Rows from block 2 of the image encoder of a small image captioner, named by matrix and row number. Rows with one number belong to one channel. Each number is 500 + 50 x the weight over its row's rms, rounded and kept within 0 to 999. All counts start at 0. Numbers have three digits each.
After each channel's rows are labels from the 100 images, of 14976, where the channel reaches its highest value: "patch colour" is the nearest of a few named colours to the mean colour under the peak. Only what is clearly more common there than usual is listed. The data: simulated stained blood smears.
# convs1: grouped (8 groups) 3x3 conv, stride 2 (encoder.blocks.2.convs.1.weight, 128x16x3x3, each kernel summed), inputs within the group 0-15
# convs2: expand pointwise conv (encoder.blocks.2.convs.2.weight, 256x128x1x1, transposed), outputs 0-255

convs1.102:515571493513382481588461550501493554505534559472
convs2.102:486520512447454503516435448484528553581445505509518447501554412561575549510486491517501476513438434490520588483519483499459516587507440537551473483573517543596516420499536564625517513433406501528549497461553590574459533500559597497509499510467508485481478423531469465390476527486629491532462521379473427538536516498439421503500497485464387451463510563541498492476556514497524491480411501530513524468458471649559496487531469465465497522537446477529458535489521598467557506636473498465536385485492479421511542521467515526513490543552556527500508501379475521456559435556454468366483503494423444427462433481521578529515518460489542459468574570562463607422482391408525401516508527388469583459411519513533544490426466485553497479470538411468540515419492453507484448509593516
patch colour: pink

convs1.75:418487596483476431495512478451434582474465453490
convs2.75:538467585548480492473504514443511410421560464482421450483543527464524475484568480555526528489385573493501481460553516401484468541508477512499521482457499440477492447413564493419458506574461471526477474519499444513458537526448466460474428393457439513495442476500460470474486433500514473551501457436493540598538496425557492541397508516524516502454478504531534533519455476540517516431442479417412466516542458494561529535405489521496465528569508556519418483498559570438423469558529488485502516461575641489442483601478444556387397466453427493464413452502506470554421492523421506432497426431508464454498449448424518624482540422437483602468575502523465484545458629448586521541405438514489536484432510487450565545457502455481562498478556458473506553577477469417571395621559564
patch colour: grey

convs1.87:506449582473480528541469526518543558524473468633
convs2.87:497516537477543502488454481496391451434482493521498581441523491537496510504517519514455488472474491552485480475478509479514508489600542503522493502461458486455512468513738546572530486532577510478480593492503455506488468488530463416478457513430436489530493500475502444501508487502541497487492487488490464542516523505494424457473442532537494491488473519480422504452505478456543530522494478532508520470437438507539493563497486494574503506616463495517516624504495505576518594580451500526488464480489527485462525544460490449640484422579471544552445550461534593518517458497432536534478521470520528515513403531489480433537549541433506556464474471496542515500476643542614434528520468500491542480519481528557411501483540465501495450516498480489519696661677459422714507645466501
patch colour: pink

convs1.97:509560488491437458548525483569409536492596559504
convs2.97:514454470504559506508490495514480479456465531467478513463567475415401507468463435463463452488586455507496473471466522517504474447458510542564528520478499423497537471487467505621417478635501545483531498476540410536540522468470538523485447466523492535439507515504535493459544458437438397562462486476466542535500477499476500532511524460420488545517578529438455455633380512572509507499526498480494487231599495410427492502501414530498455476473428445497459423577524511455476494667505492630472534501554536472493526466544548428540499478521483497495510506444503484514388398479514454438436484526447462533382492439478488515500478457407595538505490447532426407531467558539467459406470484474516543457392454500445475430508469531509482534615474488526495507536462421517563453514519457
patch colour: pink

convs1.91:569393454565461460458481555480554548473469471468
convs2.91:475495525466511529521470460530427506471475503575473467564459540410457483540522499476539438464495525492466514405451551451477492401478453487514529484430430546496489596522507534456602452457575454521482557558559466578497475458503453273443511449480435456570511492480438462481502523442492529628372520458486515505454523530473491413508420512478524539490519616489499494526478475467503560474592528520476524614516435482521509511481365563491559384522487637520459521458409522458584548482450539556514512480524410502468536642507501451475444513513543456471513551480495397454520534503440430479533543475438519570581450489544530474509542503433598579448445444465522512525505449446493563448465608492508551521496584467464491492500522480534483592502523467445540434491522381500504481413483512
patch colour: purple

convs1.117:432448452465567467549497569433466489486477439421
convs2.117:605430574507458479473546501523502392507485491527469491506418539533538510550445521506495472499464455433419404421475457431471415559450581470493607509458538462516473452539451518508538582422569514509502452518619545493522473477463622500505610480538425405531440491509442477531470562581524456512577560574486551484481496513474491476449537434551613499516549469448511467537601459564527557430483449540450525479507560510485508633477443459514436552470542510510452486523470486540551467493657436530558526483454540525507457561464480446469549442512450490435572461547542468508564465486488497478451438502468542458419509484523527555502578550405430545524472503552501462544607502532477437588472480413526510558568528543485539683475454515447403477490444544509497442431493548462454552479506575
patch colour: pink

convs1.4:591471594488481467580434539479486558482558517509
convs2.4:489459474449437478445501445571486505464456532487442505497394488445505634612423524475481453535456536532468622470513531450507508510545517471433561451395538441507508447508564554523460540531527435405429503519451462460493477452473462517518439452492475448442475491513456597516489483483507556501432524501527510580478520466538662582521506500417438489456493509486509525497478473558480543441493483434569528501541535500521478465526424457627493475491530503566453463530444388500479494440468475482533506626501462497541402512531536481530548537444460529520554480492473539476569504496512454451493461581433444498476557563468342452488433515501484417593429473492529446392493465542471424458481595526693486489467470539440548488354557516480428421487483558436431466479511533424461510485514492
patch colour: purple

convs1.19:511497453401424583560549519477491492483466489419
convs2.19:498475502567479439491553528494530480565530376554617510482477557502426503566531510487467486488402456480480464507524468447442558402528490518535559521481538514540510475569417527506539432515481574519574505441419397491524580423510493569620508642639481483494558603483495535489500516427501506470509465584537499503566505535489550466448459484384508458587412495499494508459386479569480517510480519487496513524502503560512453456519546534498451519378509445484502480496547574405489577572510516673486439497500522471580458478561501462458406461474464578492483506575505439530504522545495563502458409513560520421476579486499539522532510404596467503574475507398479575462486572537483474552527508511528457424485565471414474527507622506532401469509469503485580445520480485497533409510508515
patch colour: grey

convs1.65:600462434453487536578481537480592492507499546461
convs2.65:448482463491483469537442477468413505413475477541492462489519426402615528521474513501503520520423439491558465478476491560530465679466519525442437518500548522501547472489505542500429474485559559479515466514566500527475400542418507418527486522530427603541490462452502469525525520469563466443515468503508469484449531410497462528468433454355374477533452514494535528508561501417447516480476535489514562493493429397410510527414462368522438459539539378526539414397600504453436448419571573495482531559458487504527480465482430473458505453501503515447518468506457428489409481521473454486548451505477409504481597485602438504528485456512414479498494486516600435499375511468475442529489548508575511472407502558474475462456566499441428517530449476510551531584561422502447409535445497
patch colour: pink

convs1.84:457525396427476511549465510460484433463416472461
convs2.84:522427512547559567465437432493397596414570525487495450594459514467514438465412556462517560529417482481460574522554451459482519430413404484529515465506539487540472441543550522546457521474376523434487487439471526516486403525552533573567522520539585506452415465484514473516459483547539477425554472501510483505545411501471479472550495534514509565467516622519439475520505492468440524566409458464466528488497508447456380474480406491526490500509472530473507479378622515469567517426449538493493494495469525550495498463432478538438519506449458563386522537470521552517547482532483535572460429493437478511489472430457631373565486481514485431502589494472559445667476501572553524482559502469503518486523430530504655487578389475472475472462444466507465549535485494462504496509437416
patch colour: grey

convs1.51:477426497575451443446427534429436499486494441484
convs2.51:568515498456458501437451479466570463468488558632545481540585486447457557551487504549538476546540489439497584550563457469459555430458534570555591496463604557502477548501556506517497566634561563502512491520535512490533537496511470520525424415540521533503471417511582494485483474532481534494401507409451565486390516521542477448470591480410529635481480457561546529459474484465511498493533568533492474456472593504535454524498461479477476524414442461437604507481525490466509476515490474441525522523443459517575504519470480542501418464466458539417548555511537460436467561469585473447576392488556496527463408571439414557527552540433387463480456568445481585453514605453523508522509487440576560484543539589500514489500534602479449532355488565575479527475510443446501615532526538
patch colour: grey

convs1.81:523523530415452500387543486424502490454545503439
convs2.81:466506507503535460460470500476415536499513525433567578586507568514477501566431531443497582451414527422440512588519520602483584447486538531501490540527508474491512557493488458515434450441475541489400528694526539668485470368595487460529459416502564568458537461527474518448441519453486501467432438547432535474556493510422428453470475468509511459448544452561499521485505510422497515597548470458514574412444507473519447527557510566515499519430540458529510481422478489461510500518434549575520476523522580496520484538458409523555559497536444484462504478465510479565544508501589469508571433453507535508496545474463437328540488510471514616461580434451510507332508529501501548521531543478457501586564527423406538523454510433511491571445443474487459487492479538479553540532487497
patch colour: grey

convs1.32:505545507517519586464478441457588443571544446459
convs2.32:501614489543597696441491506524496528504508463479484590473544507571511490530422463516512488532465501555548436509535460500526516547468468487606507580578519480520496539500420456488520474408581439517457544514523495487542562479458483488518514453593480469530492497502472522479601485501473509453410491451499521507479421485493507479497507612501451461477475477436419539440512499524497477518510511472521462472487493494524512484428470409500450482470498507469493490412474522564560516557557506468413557517469458353571477497462432597539484513589442606647529492534532606459469448474435500455436474483445557545515421478590496469459501530501568456588510506430499383497429566498454488503496510474539616549493553647440581527516614467472460473524460454581515412419463402503489562503586520
patch colour: pink

convs1.82:419441475498386451449478423459509494458523469501
convs2.82:469463495530483573488495477491444553534462589599434477425484514571516504550509488430516507424512492568523576499589475493607456526553379496471502589493533529519554522541583496444540433533411484478453497507486518590464539451421455642411548512496552479536407542521549474513483509586569459578508476421499438484559522593479475495514559483478533515452525524506519551506478567539485508513502487437494491588434546586596542476576619510461536514502602451471507479558445500493465415508497505450608481540628580470481488557527522481519526514542541521528445519514645565491467458399481550491421507403449493508585541525464441433641561488511482534615436440517497410494569567496457505514502524481509498483463420509545406547521503496504517510471511453553475518499388529469457477463463567
patch colour: grey

convs1.8:587482569471487459557446550447500549455575506555
convs2.8:448533494455533608657490439485510538446509546581394478488442558485478548595481557452499357549424510466476523443500470458496534491525460514550484453505544487528475524481571515490427461520464493482518477517528507559553528491542477448473488509570581521502468491679528496545454408469451472520429457451522576531472439530462626524475466507507455487539479455538503501509481516479453515501545504438520424531478467482481541485449562483628434340484565497498536513466486463477449487471441458531487493554567494487493416444492507502462439512502502421435467465443528425474502431468517352550471536533521471419526430555481487509517420517549485505431551485448457494495476469520525483486498609599476468374475485484469405486419620377502502512432548420450450487471449459584466455487394560
patch colour: purple

convs1.38:490570493552528448442425518521444472453426416482
convs2.38:538542480462557558499499510619406484441472478511487449506606453496442459482513454489525536454532403400481373493578434550495565473447513493471507492414504463498470527451539527466493518543518534508502428494532481500606544539521616534500486529497493468469562540523364492506388527516460431435418612362519454554464532506453531503465553502527441534600479517524489507561478523406496536543545586417509524448442513530520514441468511532524497464390529493455551506450611520578416428583490515479444529501447534563521553467515525480469469508494539637517463408533512601456475511477512470552509522445403483485479530448469531584499501507471563553534462555478534487559468477493498462554527470532515431530550454427481445387447427421495476557519459504484476527598465513635500396450561434
patch colour: pink

convs1.5:441517478466499515489434555618511542581448475533
convs2.5:485511479548522499477536524536479510531467476555521506496449468515389460454476428490511502431451553428520448513433466369454523622463460526465530442446500568458569476547458518460418464354453533374473576453432478493492510482490455356465499541492519454458454540486507494520471474532508538524461472445417510650540483570479552563475497614505532487570475517469549435530476530579500544464559488522389431495448555509500511535502565484474484507472473508495449390554479504421514431456430500494507496502462435488481460479469473625577479546522500484485416453445439469523468491589587472521509545531530482457499404514516538482581406496533429499411502601469574529525515530424474499508415561515416501517556481509469506509470422511577483409474560374453392474400495523469527464526391508
patch colour: purple

convs1.95:431564421458551529464441480501446489429567528467
convs2.95:589519556510476461494504452492550484499620378544574531380549515498484504521548555489504511523514539512443484513454518459446548406474510473502537611464443476457480555570471566532476448512495624461482527593494537383504495471446465564489481533563503554532488481467495500472526488467587487548549528580554475508441446456455496453417503439484492537484545525498482593446491467500491509473471538447507481426513469437518498598590452488531512557502607463518555544518538522591664463578486597447543481481448519411479517513515476462444585504551499499492556560544486451459548493489486487503611464392508450492498514412511502348414441495466467450557592527541371390430459502455547526530507539509453445503508511461501530473407555440530513611492567547459471428584541452554526455530561490
patch colour: pink